Rows from block 4 of the text decoder of a small image captioner, named by matrix and row number. Rows with one number belong to one neuron. Each number is 128 + 32 x the weight over its row's rms, rounded and kept within 0 to 255. All counts start at 0. After the name is the row's rms in percent of the matrix's.
After each neuron's rows are labels from the 100 texts, of 14976, where the neuron reaches its highest value: "tokens" is the input token at the peak. Only what is clearly more common there than usual is listed. The data: rendered scenes of coloured solids on a plain floor. In brackets: how many of the 100.
# fc1: MLP up (decoder.blocks.4.mlp.fc1.weight, 576x192), inputs 64-127
# fc2: MLP down (decoder.blocks.4.mlp.fc2.weight, 192x576, transposed), outputs 64-127

fc1.518 106 [125 125 151 123 138 146 121 138 176  85 137 122 100 106  89  78 137 163 156 142 162 110 107 168  88 108 118  23 141 145  99 109 139 149 130 163 136 184 166 140 139 127  86 133 107 189 118 131 115 128  83  68 140 114 115 144 174 137 191 102 115 121 104 110]
fc2.518 112 [ 76 122 142 171 124  52 105 143 142 126  65 155 125 133 128 124 146  85 133 127  97  27 122 133 119  84 121 189 140 144 134 156 176 155 145 101 104 135 125 118  91  72 170  61 153 119 123 111 134 176  85 194 139 136 170 114 127 159  86 134 145 134 170 113]
tokens: "blotchy" (26); "checkered" (14); "metallic" (14); "dotted" (8)

fc1.357 094 [182 113 115 150 160  77 118  97 161 130 117 127 140 113 127 123 142 151 153 109 104 120 143 105  68 104 116 166 100  78 103 149 135 167 152 175 143 123  95  70 180 117 101 198 129 156 145  98 142  83 147  77 151 160  80 122 141 127 150 102 105 121 118 112]
fc2.357 108 [146  79 131 126 121 204 142 166  56 124 143 122 133 121 124 172 110 117 129 125 139 209 160 151 175 118 138 151 107 101  73 137 135 128  76  67  84 153 128 163 139  68 110  89 127 113 103 153 173 164  84 161 113  98 153 168 124 156 166 170 132 118 106 126]
tokens: "a" (43); "," (34); "red" (13)

fc1.295 090 [189 124 126 108 179  74 135 158  69  86  83 125 136 146 158 147 147 164 155 107 152 138 131 165 137  88 124  96  80 144 198 119 121 146 136 143 153 169 143 158  90 102 142 104 112 166 131 124 172 161 141  54 165 121 156 145 116  59 165 148 130 101 159 150]
fc2.295 080 [ 84 165 152 112 112 162 168 131 104  95 141 184 193 111  53 173 138  83 156 119 126 139  98 142 118 127 113 175 134 126 146  85 131 107 163  75 138 119 197 141 156 175  90 127 159  65 164 182  44 100  68 194 160  95  91  91  75 169 112  90 153 184 132 128]
tokens: "hexagonal" (100)

fc1.393 098 [100 105 168 110 150  78 192 134 108 139 106  86 103 118 175 124 121 151  66  98 106 147 108 131 129 148 120 164 185 155 130 100 218  86 117 169  93 111 162 154 138 110 151 204 139 116 152 143 156  91  98  30 195 163 104  61 192 138 136 165  68  95 116 163]
fc2.393 092 [142 122  40 103 112 135 101 146 146 133 160 108 127  38 108 156 112  97 119 163 196 169 109 132 140 137 119 110 159 140  89 166  70 123 121 169 153  94 115  88 137 138 155 138 113 146 124  81 142 201 151 136  95 128  84 127 124 150  97  97 121 105  82  79]
tokens: "tube" (15); "dodecahedron" (14); "dotted" (13); "the" (10)

fc1.10 090 [152 143 115 126 129 142 105 143 138 175 142 150  89 120 128 164 131 167  91 206 137 137 137 100 139 131 137 106  47 187 116 104 132 153 144 182 140 168 115 134 131 138 164 135  85 111 127 130 109  93 131 120 120 116 127 191 167 115 103 159 105 114 119  79]
fc2.10 090 [118 128 145 141 112 144 153 104 179 157  68  30 143 158 142  88 125 111 188  42 155 197 102 160 134 116 123 170 127 114 107 172 125  82 116  64 118  65 104  63 174 134  83 114 183 127 149 138 152 156 122 116 149 187 156  92 173 124 140  89 142  97  76 195]
tokens: "pyramid" (33); "dome" (7)

fc1.145 086 [160 198 207 106 176 106 130 186 131 190 168  72  87 136 132 102  95 105 137 133 134 175  85 149  69 128 167 217 119 143 119  91 164 115 130 161 149  86 121 122 144 103 130 143 145  35 145 140  90 105 159 132 148 158 149 166 130 128 188 147 143 128 131  88]
fc2.145 079 [144  52  36 147  86  84 147 132 156  87  78 151 125 109 165 146 164 126 162 101  66  78  97 119 181 143 121  99 156 163 151 175 154 137  96 126 105 135 161 166 110 130 152  93 125 148 128 152 135 134 125  92 111  97  81 166 130  99 106 174 129 134 144 184]
tokens: "right" (77); "bowl" (19)

fc1.451 109 [138 128 162 155 115 150 103 124 157 111 100 151 185 147 184 125 161  72 170 106 129  98  68  95 159 103 108  51  77 113  95 131 147  85 111 175 142 175  88 189  77 117  89 147 117 178  99 179 138 164 116 105 103 175  68 134 106 100 122 122 106 139 120 130]
fc2.451 114 [ 87 126 182  89 138  66 129 200  81 141 177 163 146  64 174  87 156 183  97 118 156  97 152 141 188 161 157 135 119 145 148 132 135  65 109 102  95 107 119 120 145  69 128 161 143 110 134 103 129 119 147 124 108  97 163  91 150 137 153 138 133 133 178 109]
tokens: "metallic" (15); "grey" (14); "orange" (12); "dotted" (11)

fc1.482 088 [153 126 137 142 124  92 101 177 161 170  94 133 101 158 149 110 112 137 137 137 140  86 127 132 139 163 142 169  82 137 118 127 122 183  52 142 153 117  96 116 124 197  90 121 149 103  91 100  78  98  94 146  45 135  85 136 110 159 161  51 152 147  75 138]
fc2.482 085 [ 97 100 144 168 154 110 181 103 124 134 154 162 102 165 168 144  85 105 136 138 139 116 103 116 108 151 143 121  93 138 109 143  99 158 147 120 141 116 191 153  93 136  72  22 178 157 225 108 114  73 121  86 174 138 103 146 146 122  92 150 204 200 169 125]
tokens: "chain" (100)

fc1.126 090 [ 77  95 140 128 156 165 139 121 136 144 169 148 137 128  76 106 106 109 137 107 127  50 173  90 120 111 118 145  97 143 156  98 115 116 110 153 126 128 155 128 113 155 125 197 166 135 129 152 152 104  95 102 116 213 163 175 180 113  99 160 140 109 139 122]
fc2.126 083 [127  81  98 135 160 110 108 100 168 139 130 105 123 155 148 127 134 142 112 135  80 138 194 125 112 143 140 137 148 166  97 134 162 106 126 115 138 178 138 127 149 102 129  73 113 107  77 107 155 116 105  50 117 126 169 166  89 121  83 134 145 125 143 138]
tokens: "tube" (14); "dodecahedron" (11); "grey" (8); "brown" (7)

fc1.575 082 [178  88  92 163  83 167 116 126 135 124 239  99 104 105 182  98 116  74 114  84 150 147 189 141 134 126 182 133 157  86  96  77 129 163 120 122 175 129 114  85  65 147 149 196 127 140  62 162 162 143 118 125 138 146 119 116 128 100 174  92  77 142 130 192]
fc2.575 084 [ 89 207 148 110 115 153 153 105 106 191  89 121 132 115 158 149 145 106 124 149 180 147 108 111 156  96 154 172 167 136 181 174 153 117 163 118 126 118 178 167 168  83 137 126 129 156 125  78 148  81 146 126 152 123 111  67 121 163  87 109 175 121  79  82]
tokens: "," (21); "jack" (19); "cog" (13); "wedge" (9)

fc1.381 096 [138 140  96 108 138 128 146  80 133 159 143 174 180  60 134 165 178 175 102  97  81 106 114 163 119 123  79 127 146  89 112 139 160 120 103 160 178 143  63  94  74  53 123 128 102 189  86 145  97 186 143 143 169 126 105 161 118 104 185 113 154 168  77 115]
fc2.381 102 [ 52 227 161  51 111 134 151 159 125 120 128  82  99 124 132 158 129 109 107 121 171  96 127  94 189 139 115 137  93 142 148 188 162 121 133  80  93 130 222 197 164 126 114 150 133  94 144  87 165  65 108 140 135 149 153 131 132 174 125 101 163 104 186 165]
tokens: "black" (35); "an" (23); "brown" (15)

fc1.384 085 [137 119 106 108  61 144 105  67 162  99  56 144 135 119 124  91  84 121 154 120 180 100 128 109  90 146 140 153 152 162  94 119 122 142 140 164 111 140 146 153 159  93 120 141 101 156 136 116  98 130 126 116 117 115 125 169 114 163 105 131 148  57 129 161]
fc2.384 076 [156  86 132 158 175 140 149 188 114 128 170 130 134  98 112 130 157 132 115  97 118 173 137 163 127  71 115 122  87  84 139 159 128 160 115 104 191  96 159  85  63 100 157 120 179 106  99 128 139 130 125 125 133 116 172 112 146  96 163  36  79 158 118  86]
tokens: "," (81); "white" (9)

fc1.310 085 [158 133  75 169 122 126 129 158 145 124 152 125 169 152  79  66 124 104 104 103 126 137 127 169 165 163 205 135  61 129 180 148  92 137 121 103 130 166 133 158 147  58 193 152  88 119 106 159 171 126  99  88 141 182 105 163 146 206 119 146 141 198 115 134]
fc2.310 081 [170 102 149 137  75 144 107 122 101 155  51 114 124  78  74 126 114 114 157  75 160  54 107  92 122 139 131 102 166 100 127  99 138 133 114  99  72 110 125 124  84 203 110  59  92 153 132  73 100 101 105 141 130 166 120 139  85 121 106 140 135  71 112 154]
tokens: "left" (48)

fc1.328 082 [116 133 150 149 132  92 104 104 145 168 172 138 124 112 199 197 134 152  83 128 162 136 150 111 162 153 118 136 151 127  86 117 117 124 130 126 143 172 105 234 139  77  99 151 144 174 160 150 139 139 140 113 122  71 102 142 179 123 122 139 171 157 158 108]
fc2.328 070 [149 117 157 156 121 153 124 195 140 111 100 167 109 141 121 141 114 151 142 202  42 135 157 136 110 175 135 136 137 168 161 123 168 173  99 145 107 139 124  85 118 163 165  66 103 140 161 149 151 137 130  86 147  83 164 164  89 137  96 108  95 150 129 166]
tokens: "left" (100)

fc1.337 114 [ 40 141 158  88  69 128  44 102 111 106 132 113 184 125 119 126 178 144 143 136 183 225 119 140 127 112  88 109 150 115  83 158 154  86 123 147 120 151 187 155 148 140 135 116 104 173 115 167  98 140 152  83  79 154 132  96 145 124 139 100 141  78 126 119]
fc2.337 115 [146 140 123 150 173 137 151 187 125 114 137 132 109 177 140 155 166 116 121 144  91  62 148 141 146 111 135 174 147 138 141 140 133 127  78 123 143 173 130 232 120 102 119 114 148  51 129 141 102 144 146 138 164 160 120 119 121 171 109 126 121  92 159 153]
tokens: "black" (37); "grey" (8)

fc1.238 102 [127 120 117 102 112 145 194 139  69 177 169 196 172 153 111 122 150 113  97 114 151 153 114 137 114 107  90 192 161  74  73 176 106 103 123 143  93 163 160 106 175 158 102  89  97 172 148 147 123 157 185 150 181 115 134  81 160 152 137 111  97 142 119 201]
fc2.238 099 [127 109 116  61 110  95 115 131 206 155  59  69 103  97 136 166  85 150 154 124 117 121 145 112 132 104 154  98 101 140 140  49 157 136 131 109 130 152 112 146  71 108 138  91 185 126 152 142 126 128  77 126  93 183 134 191 144 136 159  91 108 154 147  98]
tokens: "hexagonal" (86)

fc1.226 105 [143  94 124 130 168  62 161 138 118 158 113 136 151  63 122 122 140 127 172 159 119 128  99  62  81 144 126 144  99 149  78 152 128 150 100 159 130 161 154 143 161 120 155 137 101 168 131 186 118 131 107 121 144 129  70 157 115 161 102 142 167 151  88 195]
fc2.226 108 [116 182 108 196 127 142 117  87  81 114 107 101 119 200 170  84 157 157 156  83 142 118 186 156 154 116 130 134 177 128 195 119 158 150 118 156 153 146 121 190 109 159 117 172 109 114 129  86 158 100 148  93  80 129 108 134 102 101 140 120 167 144 136  58]
tokens: "chain" (58); "," (42)

fc1.141 095 [135 162 155 120 101 117 125 104  83 125 120 143 128 175  83  78 155 141 147 164  75  98 120 135  94 156 157 187 112 203 102 137 142 164  87 142 160 134 169 123 126  71 114 197 185 148 153 131 124 185 124  51 144 127 134 116  58 170  76  77 142 158 184 156]
fc2.141 097 [156 111  89 177 148 108 167 171 128  88  97 126  97  97 118 131 109 146 111 114 104 139 140  87 139 113 134 125 123 144 146 129  70 108 169 137 143 139  84 123 127 174 151 119  58 112 155 126 153 103 107 121 131 175 103 111 120 113 138 121  53  84 183 187]
tokens: "hexagonal" (83)

fc1.19 094 [126 136  98 171 152 108 155 122  82 152 148 144 131 136 152 131  73  44 144 130 110  95 131 115 124 101 102 139  54 158 133 156 186 125 160 162  98 162 116 135  94  96 131 134 127 104 121 110  73  74 125  91 129 159 124 106 138 116 142 102  99 111 168  90]
fc2.19 106 [ 90 153 132  56 166 123 182 149 146 100 113 155 122  96  72 156 131 142 170 152 119 131 150 186 104  86 140 116 132 212 144 158  80 191 157 125 104 160 188 150 123 102  69 132 209 120 153 127 172 102 103 134  86 122 172 112 124 162 119 148 168 164 128 189]
tokens: "a" (97)

fc1.255 090 [118 175 149  83 115 149 153 111 159 134 112 124 195 165 115 147 112 175 161 127 164  94 150  91 141 144 186 147 110 176  99 114 105 156 116 134 133 122 146 150 150 146 127  58  99 135 161 106 119 138 149 104  84 112 126 104  83 178 154 145  95 147  92 110]
fc2.255 092 [122  97 107 130 169 101 121 149 162 117 104 120 148 112 148  85 135  83 172 158 163  86 121 167 125  90  77  87  98 138 119 147 177 152 185 111 115 129 121  75 155  68 163 164 169 117 107 133 158  80 134 112 139 115 129 110 158 118  92  97 123 135 151 131]
tokens: "chain" (85)

fc1.342 110 [149 147 123 146 178 124 134 169 134 129 168 121 113 186 189 107 177 121 184 117 130 132 151 183  92 158  97 101 165 153 139 143  90 116 140  74 164  79 116 137 156 113 139 143 176 124 131 136 117 130  68 100 187 137  76  78 168 178 162  89 141 154 109 149]
fc2.342 112 [125 152  99 100  93 149 139 148  84 153  22 121 114  51 134 139 121 121 193 131 113 172 102 143 126  69 118 124 118 114 101 121 151 114  76 150  89 216 164  69  81 151 149 114  85 120 134 163 116 138 116 106 139 101 107  93 131 118 189 108 125  78 127 133]
tokens: "a" (100)

fc1.550 085 [133 156 133 139 112 130 168  89 133 105 131 130 141 179 183 164 125 117 139  90  64 146 149 183  91 125 135 104 146 102 152 100 134 137 139  90 100  90 148 112  89 111  55 177 165 105 125 173  87 135 104 179 144 149 107 116 126 130 158 117  89 179 112 165]
fc2.550 087 [130  95 115 179 115  98 108 131 102 171 123 145  89  90 141  80  71 220 174 172 111  93 126 121 166 139 155 143  56 198 144 192 222 154  85 116 178 115 104 155 150 155 168 132 133 141 109  95 144  98 172 112 101 145 106 129 134 138 115  87 133  91 108 117]
tokens: "metallic" (35); "," (23)

fc1.123 096 [132 154 107 135 155 128 159 173 128 161 120 118 121 145 113 128 108  79 104  86 110 106  50 164  95  64 100 107 166 143 173 110 131 169  95 131  79 123  96  95  92 167 124 173 136  80 123 143 141 101 153 136 134 136 196  97 119 139  90 120 164 163  91  91]
fc2.123 096 [109 120 147 137  56 149 131 110  70 132 166 118 115 120 134 126 140 148 138 200 176 120 191  16 139 156 107 119 113 122  58 134 118  52 131 147 137 113 133 150 154 119 172  88 120 113 151 140 119 123  89 114 121 108 116 108 142 125 172 120  83  87 191 146]
tokens: "matte" (52); "glossy" (41)

fc1.571 104 [120  73  95 135  92 142 144 119 125 121  79  94 112 137 107 118  69 124 175 124 177  93 141 171 112  83 121 143  86 137  82 129 150 137 156 123 144  75 117 129 141 165 126 167 103 109 191 150  40 156 215 187 155 183 123 114 237 129 109 116 128 179 147  98]
fc2.571 103 [152 134 140  99 161 120  93 137 109  61 175 153 147 151 128 111 163 199  96  94 126 170  83 137 145 118 133 102 118 152 100  87 123 160  83 122 176 124 112 157 125 168  92 123  92 133 178 117 190 125 111 189 105 114 110 141 126 114  84  98 122 108 122 136]
tokens: "metallic" (86); "striped" (11)

fc1.172 115 [109 166 130 119 129 153 147 164  99 114 123 108 104 119 111 199  64 124 152 131 202 123 119 101 144 115  94 142 143 130 145 127  82 137 136 145 114 113 132 148 122 160 157 137 170 184 131 165 130 157 152 131 122 226  97 101 176 166 137 138 140 148 145 161]
fc2.172 101 [128  88  47  84 133 123 148 118 117 144 126  96 138 122 109 133  88 147 145  81 131  95 199 100  89 135 106 148 129 148  88 139 137 124 114 138 141 135 112 106 130  76 112 177  88 183 144 120 153 179  99  87 149 138  97 181 129 150 111 149  95 166 154 167]
tokens: "to" (100)

fc1.531 099 [192 166 112 106  92 125 139 179 139 124  78 118  87 160 137 150 124 175  97 139 118 100  79 202  99 143 122 126 129 129  91 159 189 150  70 137 145 171 147 144 168 113 172 129 130 147 143 130 119 142 158 168 136 175 109 106 176  90 116 110 100 158 173 139]
fc2.531 095 [ 89 104 174 134 109 134  94  96  78 144 133 167 119 146 139 116 148  72 147 133 101 162 163 125 129 168 147 179 119 109 106  90 107 116 175 173 164  91 122 141 120 137 110 104 116 110  82 173 153 158  98 132 163 164 126 121 148 115 122  72 173  25 131  93]
tokens: "blotchy" (35); "checkered" (20); "striped" (10)

fc1.431 139 [118 162 137 169 156 111 150 139  95 162 138  98 113  86 117 128 110 181 144 104 136 110 132 106 168 178 161 119  99 123 109 135 134  92 122 124 136 152 119 157  76 163 174 100  88 157 106 115  95 173 164 155 112 126  96 154 164 137  61 103 164  89  89 111]
fc2.431 143 [164 116  86 167 157 122 112 143 140 179 158 139 158 142 130 116  98 127 168 157 138 160 152 133 144 129 122 145 131 124 119 153 163  98  97 177 115 133 143 108  69 145 107 108 123  87 104 149 123 110 124 116  89 139 102  81 113 152 113 134 149 153  83 159]
tokens: "pink" (20); "," (18); "white" (14)

fc1.376 096 [120  83 141 124 205 125 138 106 133 149 118 146 155 163 140 117 161 138 157 170 144 150 125  90 110  55 159 142  96 133 143 116 122 116 105 137 137 172 108 172  97 126 113  54 168 126 143 170 132 142 118 131 152 141  40 155 102  85 153 101  94 133  87 116]
fc2.376 098 [132 139 110 151 106  65 121  99 150  86 115 192 146 133 117  99 143  91 125  79 142 114 123 153 153 157 124 160 122 156 132 117 120 117 163 158 154 116 115  95 108 132 147  79  90 102 136 133  80  92  72  90 101 160  98 143 149  79 143  91 153 180 115 101]
tokens: "pink" (56); "yellow" (11)

fc1.455 100 [120 144  96 145 134 180 123  95 117 127 144 164 153 139  99 115 108 142 146 159 212 106 146 104 124 166 113 110 192 105  91 157 142 160 118 120 147  88 132 145 129 125  78 132 128  94 128 126 124  83 137 140 170 150 127 151  37 144 126 177 135  76  36 139]
fc2.455 097 [110 158  68 107 165 119  72 140 101 129 151 199 130 129 113 128 155 165 139 165 146 120 120 146 160 125  82 147 150 151 110 113 106 105 133 169 195 193  96 188 206  83 154 112 115  94  60 180 146 190  74  71 138 138 128 120 126 154  99  90 127 111 178 150]
tokens: "chain" (89)

fc1.536 094 [108 172  58 136 172 120 160 122  95 114 157 186 109 146 174 126  86 146 114 106 145  92 175 132 135 121 146 189 103 137 131 108 126 134 117 147 151 155  99 165  98 109 126 140 110 127 165 112 134 183 122 108 136 131  69 125 119 122 109  90 161 152 123  88]
fc2.536 092 [157 128 204 188 167 107 115 168 104 104  98 103 183 140 167 122 117 188 135 137  95 170  62 124 150  97 115 154  98 114 163 119 124 135 168  93  67  93 167  48 128 166 147 109 123 127 167  93 145  83 162 172 123 146 163 195 111 105 171 160 146  99 117  99]
tokens: "right" (47); "and" (19)

fc1.514 096 [196 153 154 138 162 145 125  96 116 135 152 118 202 159 176 121 112  98 107 146 114 116 137 118  52 116 109  89 132 130  54  93 153 207  62 168 112 128 147 158 192 158 106 135 135 104  83  68 132 123 151 176 144 102  89 112 179  99 126 162 122  83  27 120]
fc2.514 098 [104 104 156  74 188 126 146 172 148 133  48  29  89  71 124 128 172 132  93 146 137 119  99 143 154 138 125 149 107 120 154  79 115  89 157 116  86 151  81 122 180  97 131  90  76 108 147 178  82 134 139 130 139 163 121  94 140 152 129 141  89 132 174 108]
tokens: "bumpy" (98)

fc1.351 081 [126 185 168 102 100 135  51 181 197 131 107 121 178 157 151 120  91 134 100  89 177 125 150 215 113 142 119 164 119 156  74  97  86 175 131 175 126 144 117 150 140 106 155 138  97 135 128 151 136 132 135 119 143 150 112 104 127 101 160  98  89 107 119 162]
fc2.351 084 [ 89 102 170  94 160 147 154  64  85 107 129 189 125 133 149 117 130  69 116 143 173  56 114 109 119 126 164 109 120 127 162 104 173 174 166 181 102 108 124 166 160 207 134 125 111 166  91  55 143 118 110 132  65  80 162 109  99 152  51 119  67 240 112 144]
tokens: "to" (100)

fc1.216 095 [145 156 175  95  63 146 145 170 114 158  96 136 121 167 107 135  60  95  77 116 133 114  80 155 135 122  86 105 170 138 175 136 189  90 119 169 179 165 129  83 118  88 109 109 130 195 125 179 149 122 147  95 100 162 137 148  88 125 153 144 185 120 153 159]
fc2.216 099 [ 82 129 163 200 133 152  98  99  92 115 127 191 132 129 149 135 126 118 124 133 134 175 171 100 195 142 101 138 125 104  85 128 145 137 106  84 154  90  89 160 115 143 154 181 112 134 109  58 187 131 135 140 165 165 125 139 134 156 163  83  54 145 158 114]
tokens: "blotchy" (33); "checkered" (21); "dotted" (7)

fc1.250 090 [131 133 110 124 180  79 147 145  85 144 150 123 124  94 154 127 126  97 139 209 103  99 139 112 127 175 161 110 143 131 134 126  71 165 116 155  73 168 167 170  92 102 123  90 173  81 154 108  46 107 166 108  65  92 160  67 145  84 130  49 153 125 111 113]
fc2.250 093 [108 169 174 140 112 110 176 140 194  99 152 106 107 184  78 151 153 175 143 112 160 153 114 122 138 161 150 126  96 136 163 127 102 136 101 107 154  79  78 137 100 158 103  92 128 137 114 167 206 146 114 165 167 176 102 106 155 149  87 120 112 100 136 116]
tokens: "left" (99)

fc1.528 100 [126 161 156 137  98 120 148 186 100 112 136 106 113 131 146 104  80 105 164  99 105 104 157 133 121 168 133 131 147  98 133 135 126 120  49 156 105 123 139 190 141 152 105 125 119 170 159 147  96  79  44  75 141 130 116 133 172 141 114 128 101 120 146  89]
fc2.528 095 [167 122 122 179 122 127 126 117 169  97 149 116 156 127  88 140 130 178 107 130 142  86  69 113 161 127 126 126 171 157 131  89 110 111 195  89 111 149  92 120 143 165 137 168 104 114 135 111 156 140 218 152 157 110 138 120 117  71 139 105 129 122 113 117]
tokens: "blotchy" (29); "checkered" (21); "striped" (9)

fc1.135 100 [162  95 155 122 110 153 107 188 172  64 153 135 147  92 120 120 192 152 173  88  98 149  92 169 158  81 130 143 123 114 102  93 167 177  78 175  90 105 146 110 146 144 129 175  75 159 143 113 115 144  69 184 123 190 144 146 122  87 123 137 175 186 134 151]
fc2.135 105 [ 65 128 154 175 149 100 164  73 146 122  90 119 166 148  97 126 101 115 112 186 175  97  99  99 151 161 123 124 184 159 147 140 123 119 162  99 121 110 156  73 100  71 108 144 162 121 160 174  99 123 130 139  99 123  69 103 151 141 134 183  88  78 103 114]
tokens: "metallic" (61); "purple" (9)

fc1.193 107 [ 90 115 158  81  80 164 143 127 142 144 135 179 133 146 177 118 129 126 135 163 112 132 131 171 158 162 168 126 182 145  97 123 150 143  93 173 119 113  65 175 118 176 140 139 105 169 105 137 144 128 128 134  86 175 116 160 170 158 182 139 123 100  65  67]
fc2.193 103 [120  89 147 100 130 132 101 153  78 152 156 184 157  91  68 144 157 122  72  76 103 135 136  62 134  93 130 144 114 139 141 116 114 144 111  64 115 168 156 160 182  85 119 116 110 164 110  97 109 151 126 198 143 161 127 130 160  49  46  95 164 116 105 158]
tokens: "blotchy" (17); "matte" (13); "striped" (12); "pink" (11)

fc1.194 098 [248  98 134 104 154 163 140 163 154 144 136 193 106 136 120 202 138 157 189 203 119 147 181 104 120 170 142 130 111  95 114 108 105 136 102 144  84 156 133 226 132 134 146 137 158 121 157 109 158 172 109 152 125  99  94 112  73 126 128  99 107 158  89 192]
fc2.194 091 [106 130 143 130  97 132  52 142  85 190 164  88 165 157 118  93 142 135 120  56 158 122  80 149 113 119 143  71 165 102 144 140 165 103 111 183 144 133 162  76 109 140 144 190 115 122  94 113 132 126 145 133 154 158 178 144 129  69 168 116 105 115 154 108]
tokens: "matte" (35); "link" (14)

fc1.433 091 [150  75  90 123 157 116 118  90 114  90 108 163 136 164 145 140 150 106 111 139 124 109 104 136 167 188 122 106  86 108 110 180 144 143 140 134 139  84  88 144  87 142 116 171 198 159 127 178 100  91 111 121 167  82 128  88  58 110 149 174 151 144 133 136]
fc2.433 083 [168 113 169 175  96 132 114 159 155 110 117 148  84 154 167  83 171 151 181 125 165 130 109 161 135 100 147 152 156 166 174 127  86 157 146 141 154 116 109 115 106 152 180 148  61 102 160 115 205 165 132 136  91 122 135 111 185 104 105 117  94 186 120  59]
tokens: "black" (16); "green" (14); "teal" (13); "orange" (11)

fc1.180 092 [182 156  95 102 172 120 200 141  78 141 133  81  99 153 156 143 149 113  94 146  88  92 152  82 146  99  86 142 111 161  89  73  92 148 183 106 103 130 109 157 171 136 162 166  74 144  65  68 111 114 118 145 119 103 164 120 117 124 149 105 132 186 195 163]
fc2.180 090 [152 135 125 118 114 123  83  92 156 113 143 174 139 126  50  83 175 130 119 128 193 188 127  98 136 188 147 121  95 117 151 168 104 122  76 138 100 146 115 132  53 124 126  87 180 122 146 146 165 144  77 161  88 138 113 117 114 150 154  62 112 117 157 100]
tokens: "left" (57); "of" (27); "and" (12)

fc1.263 100 [117 109  97  89 171 144 156 103  88 122 146 112  63 115 153  99 119 244 117 106 110  78 143 123 122  97 124 124  94 108 133 136 179 129  95 151 127 104  93 187 180 142 105 129 139 143 111  26  84 171 115 126 130 107 129 109 127 116 107 166  48  69 125  81]
fc2.263 106 [ 75 113 182 152 153 115 138 126 119 104  74 136 139 128  75 180 121  17 141 173 111 208 104 112 155 126 140 123 150 142 153 105  94 118 197 139 163 134  66 162  68 111 154  84 137  94 120 194 182 133 116 145 179 116  86 116 112 104 137 131 128 127 130 137]
tokens: "," (73)

fc1.375 096 [100 162 141 141 164  77  94 108  93 101  70 133 154 161  71 167 191 178 126 148 145 120 138 119 147 175 115 165 179 140 126 171  84 132  99  81 105 129 127  86 157  89 138 176 138 130 105 106 144 117 147 147  92  93 158 167 144 120 110  90 161 113  88 123]
fc2.375 092 [135 175 116 116 187 198 165 154 212 133 147 108  99 146  62 131 111 126 138  92  97 153 157 105 139  69 134  79 107  95 156 155 142  77  85 157 170 167  80 168 134 148 145  97  75 131 128 128 146  90 155 114 194  64 120 130 108 116 113 126 110 114 112 102]
tokens: "a" (99)

fc1.306 105 [177 165 135 111 180 120 218  84  68 166 190  91 121  72 118 175 122  97 110 128  94 114 110  86 164 153 141 139  81 101  80 130 161 120 163 125  96  91 148  92 119 112  64 211 132 162  97  92 166 135 127  81 125 113  95  98 139 115 122 130 106 131 139 173]
fc2.306 114 [141 159 145 109 174 121 134 191 152 150 108 175 100 162 130 109 152 106 187 102 130 183 126 121 108 127 112 139 100 161 169 132  97  96  72 167 144 147 121 158 160  90 139  85 114 100 114 167 129 131  71  92 128 155 107 136 154 105 123  95 123 161 162 100]
tokens: "a" (87)

fc1.17 111 [ 33 135 108 113 139 132 139 130 112 115 137 156  98 107 135 135 134 163 101 173 174 140 127 166 154 113 130 107 116 134  28 114 135  94 140 142 135 130 137 151 104 150 109 117 132 147 170 139 187  86 130 138 119 198 111 151 167 169 163  64 108 137  28 117]
fc2.17 115 [ 98 172 176 142 112 143 132  68 122 155  93 133 164 109 123 132 176 138 110 137 120  28  99 128  89  62 150 114 147 127 117 166 100 117 104 117 152 123 127  71 190 138 140 192 108 188  85 159  92  78 103 158  96  88 142  24 117 112  92 157 140 105 192  70]
tokens: "black" (40); "green" (13)

fc1.143 086 [134 105 157 120 125 115 182 106 114 148 162 106 205  90 146 128 162 145 119 102 101 125 146  82 182  86 111 122 143 120 136  77 142  79 149 177  75  74  66 202 134 123 129 151 111 102 121 204 119 130 127 147 145 143 129  25 129 134 152 112  84 145 114  77]
fc2.143 084 [175 159 149 124  76 110  53 176 134 142 122 115 124 200 127 189 158 144 107 136 136 152  58 125 151 123 137 128  98 147  95 106 153 117 147 150 192 161 167 146 180 134  46 147  81  83  86  79 190 146  60 118 107 119 155 193 141 178 132 126  72  47 145 101]
tokens: "pink" (11); "orange" (10); "white" (8); "red" (7)

fc1.294 097 [150 105 152 149 119 156 136 158 134 136  95 103 140 124 164 122 124 159 135  85 146 193 105  78  81 101 152 167 100 117 118  68 155  95  86 150 113  89  73 142  71 165 103 159 154 109 154 172 192 102 123 128 151 187 102 119 189 136 165 122 138 161 138 136]
fc2.294 101 [110 118 196  94 116  93 102 108 161 124 133 117 110 118  85 152  94  97 120 161 102  93 156 157 183 153  80 146 144  99 122 196 128 160 142 131 117 128 166 172 181  97 153  34 101 134 133 173  89 105 141  69 121  73 148 171  98 115 138 133  88 153 127 162]
tokens: "metallic" (65)